From a checkpoint of a small multi-label image tagger: 32-pixel images, trained on small charts drawn from random numbers.
Rows from block 4 of a small multi-label image tagger, named by matrix and row number. Rows with one number belong to one channel. Each number is 128 + 32 x the weight over its row's rms, rounded and kept within 0 to 255. All counts start at 0. Numbers have three digits each. After the name is the row's rms in percent of the matrix's.
After each channel's rows are labels from the 100 images, of 14848, where the channel reaches its highest value: "lies over" is the class under the peak. Only what is clearly more common there than usual is listed. The data: small charts drawn from random numbers. In brackets: how many of the 100.
# convs0: first 3x3 conv (model.blocks.4.convs.0.weight, 144x144x3x3, each kernel summed), inputs 0-71
# convs1: second 3x3 conv (model.blocks.4.convs.1.weight, 144x144x3x3, transposed, each kernel summed), outputs 0-71

convs0.33 064:151149156095141110132051142129104131183105164098103141114129083118127052179092114116108102118129141127091143117060136135084131163144152117124113109119116097096128075121084151125122138130155139144090131127150072154084
convs1.33 070:095146108096043160095174159192148107059106178065191147034107084119125122133108149206114108156091103177177148085125126125111082195151144149102133128121114135137110111142141086118147098129131157073122122149131077125145
lies over: data marks (57)

convs0.141 059:160106123122167096131125110124146123045118116111139115118137132154126039132141148111033101157118150125143145151148105117162144135121113105142120088143138168128120137142147101103095153186127109120142141135119138132157
convs1.141 054:032119122111082097135121096129141130107098118109147132016123085116143120120114128164157042039168079171141120135137161138161144162128143101101132140138127053123128112129173082151124123112129147187136143148145118152138
lies over: data marks (100)

convs0.11 093:111152148153110122132074138125130140196153121110072111154128135144116174116118094064076139065156111102088119123121103144139083139131117129086104062164110063132126121020115168121095119103114136090136156132106163117136
convs1.11 097:118119154129157085128166098124181096173095146103129120086148101096109142096097116151073080109123117147137151130142159087155155105110140183153105119143109140065150166110125120135199133185076160102080169150124141081139
lies over: legend (44)

convs0.72 095:143124147120128141100139114142119099000125134105150143017127121141132079148147140139128108124133126131161141130133145148161148125150176129161154220146176165121155156137169091101162137131112144074153148127160123139155
convs1.72 089:104125104110069117114163108149135142074030120097180100041122080106120154113081186195126071133117134150199098129119146119071118118101126069107134112089090032138166054133135107142129112123151125084116109110130097148140
lies over: data marks (42)

convs0.75 071:177108125133148108147173141129140126094116113167180148076132111126150081129120150195174119061096108098121146104141073127118128086120136153194061152117129136118097148126129129121108145200135095069134133110153054167095
convs1.75 075:032110139101148082111135081165156135153090133144193162073115064117115104055103170234054049158128153184212112136127162114148126124124143128135124130150106106084138118147168115123144108130115107188121153160127084148143
lies over: legend (95)

convs0.29 088:110134113115122133134147118143116114162128121079142123118090132112149061112118111157103113131115137122210132123127064102123105126121097132137082217104148102093105122123135100088123123122104110072110123128145097138086
convs1.29 103:128138139116113107118194093150150103145072144098124165064125068098103093111052165198110089125056098192165122162067146133147121134122149142139133180137141136110144073117144104150234114156144145103107143165151095094087
lies over: data marks (98)

convs0.101 080:135192114119194143144142138133121206072133115135138120037170131144152084106156109110127112181142176141180121139112126130134120152114193144117138157142122080149154109156119092108099146127115140113141118122136151145112
convs1.101 086:111106120112078154132150126138079126056044120138126117099114090155092062145106155176085096158118108152151091135104162121127099088078108109131178096140105094152111070140146150135122122126184112117147133136145187100082
lies over: data marks (87)

convs0.19 081:092179129088160124109097140120139190134146174103118130089138130103145110131112133149117113131115133119131164094093121111099132151132162137117014146130159019100132105086071100089139128124160129094134131136143058171118
convs1.19 101:118144096122047171109167117157116090071079142108158140064122108106096081125108171184106125110075098169145116128107146152119090178071125138118197125132124116166127051123137173131150077137156152072124157153207090132178
lies over: data marks (48); legend (39)

convs0.64 070:098146115105175131133182122165147180133122157147151128095123102112100116137102158144130142143107153125199128117101103116085096171109135140128122121085156107098157090130056135125183164092150126171088152103155110125121
convs1.64 079:119121093157064132168122150090128124112156184130102120133119137140139169138132105131163144093085037125134138122107116110139110173101119137156149151131128194133100096161109073118128133117176141165170146153118134096157
lies over: data marks (85)

convs0.128 149:170133128096128119131164130144141158059097112101152128106130132121138034110113152148153083152127157146162144095100101129091130130109100145079091108087098144100100080172046165149122147122148097077134152092151066118075
convs1.128 141:062085105062102133140126118128061082098114104102126125114122112145109054131153107138125080091115088110107088107167170125164152112060148071114113131163130132126121145148129119115130070130185116186129105152144196127151
lies over: data marks (88)

convs0.133 048:111139154146099143110122173118133179164154149130147133221162150110157164104124163128097086101187135183148147146094161136145095101137141141123093090128146047142123107127171155125170103125160139143126167151111202123135
convs1.133 050:147122100094070113165132111074112118028068099075077110139146131121106147131088146214139110078132036067127134147110121100088120145086087106083111117107108082115145087142107126133104123103128082093164100113148189121107
lies over: data marks (71)

convs0.26 095:086138120120117159155138130137134158079103127110128161117125117109144122149114105133123141154134128131165131130137143101106160131163135148098092235093168098092102126099167144120139149082048118036109094104100097129136
convs1.26 101:139085127102147051121183061118150161135039102180155105088148101121145096066087145136109097146090145112140108123117153124115072110096121105105118143129141075108140123186077067119172099117109127059153096141128129113137
lies over: data marks (50)

convs0.15 101:128148136109157127127104130125123178007148137113133100060134135154141102116118122119088120175148123190145125147104172117142141174103174125100170129181140129136142085161118110105157140138094151036136125138126071140155
convs1.15 092:117108112113109133131146125122120123023005104141110120041122101149112103143109126157138129115081111135141118118089122132090109117086132091129191074162107102159116048161098144129135116126169117076207147101158122144094
lies over: data marks (99)

convs0.110 076:133115095117145139132132139124120137062137101093141155126125125146112039131120113178124123173129119088138136119154125141106123128145100131119080193074150222121076168114165121122083099083092108070141139126130113107132
convs1.110 070:098128126118103119116171126165155114100081116162152135053101075123142148135106110206146112162125115150213129148123154106146152142163122081110089126093121096118190101130174096122192100109121153132128123133146051113170
lies over: data marks (98)

convs0.96 140:148150116126141126138145133132114200142132141127170131133093122130164139115133167193033127161153171163159124128075139121121125172081172141061159136197123139139149052157102134132107148100185146170148087145131172163142
convs1.96 192:126130123133126136149148150138061114141068120158149146099135111127097103136129144169122104131098113113142116124098132152112105120104116115134194081156113086176092072135121199181146113140255117084173119123131185186079
lies over: data marks (95)

convs0.30 095:127091097122136122123157123121123104068113111130146117102108104118118138113094119116125128132124100079140140121118103124093108099127144138157096112082148157081086094122164137125128135154114110083139100089099073115086
convs1.30 127:101136140118161057125178082172133129176095141163198155114113081115132152089082155173130090176102142169178139165166152127159161127146140134162133138136150166091163191146180135169135149160090131110125163157137122130161
lies over: legend (32)

convs0.14 078:063081117096111122114144129118130083162072088100133119164140118153124089121112120165062134146107139108110127116109113115111093100125122114129075123094118083055095138104161143134096088130163094098127104115149103134101
convs1.14 101:120140162092140057109183065178147105154056124120163166078141067090122082058095140214087078131140109192169125147129154104178142124156141127114095161170163156103159160122153092097218125121123153129117129190151099131147
lies over: data marks (93)

convs0.112 071:101127132132130120096185121149123149085119098106160137070101117096128107118108119191106134123087154164204132119091114086104095112112134133101038143114118142121059118130089107109108145096101121099122140136112037114095
convs1.112 053:139130126148133103164153137069160102031112144155051096105157121143107160120107103140096134091152067063086131120089150128121127141114122104102111119146105116141129079131072119136147101135173113119223158118162149101117
lies over: data marks (81)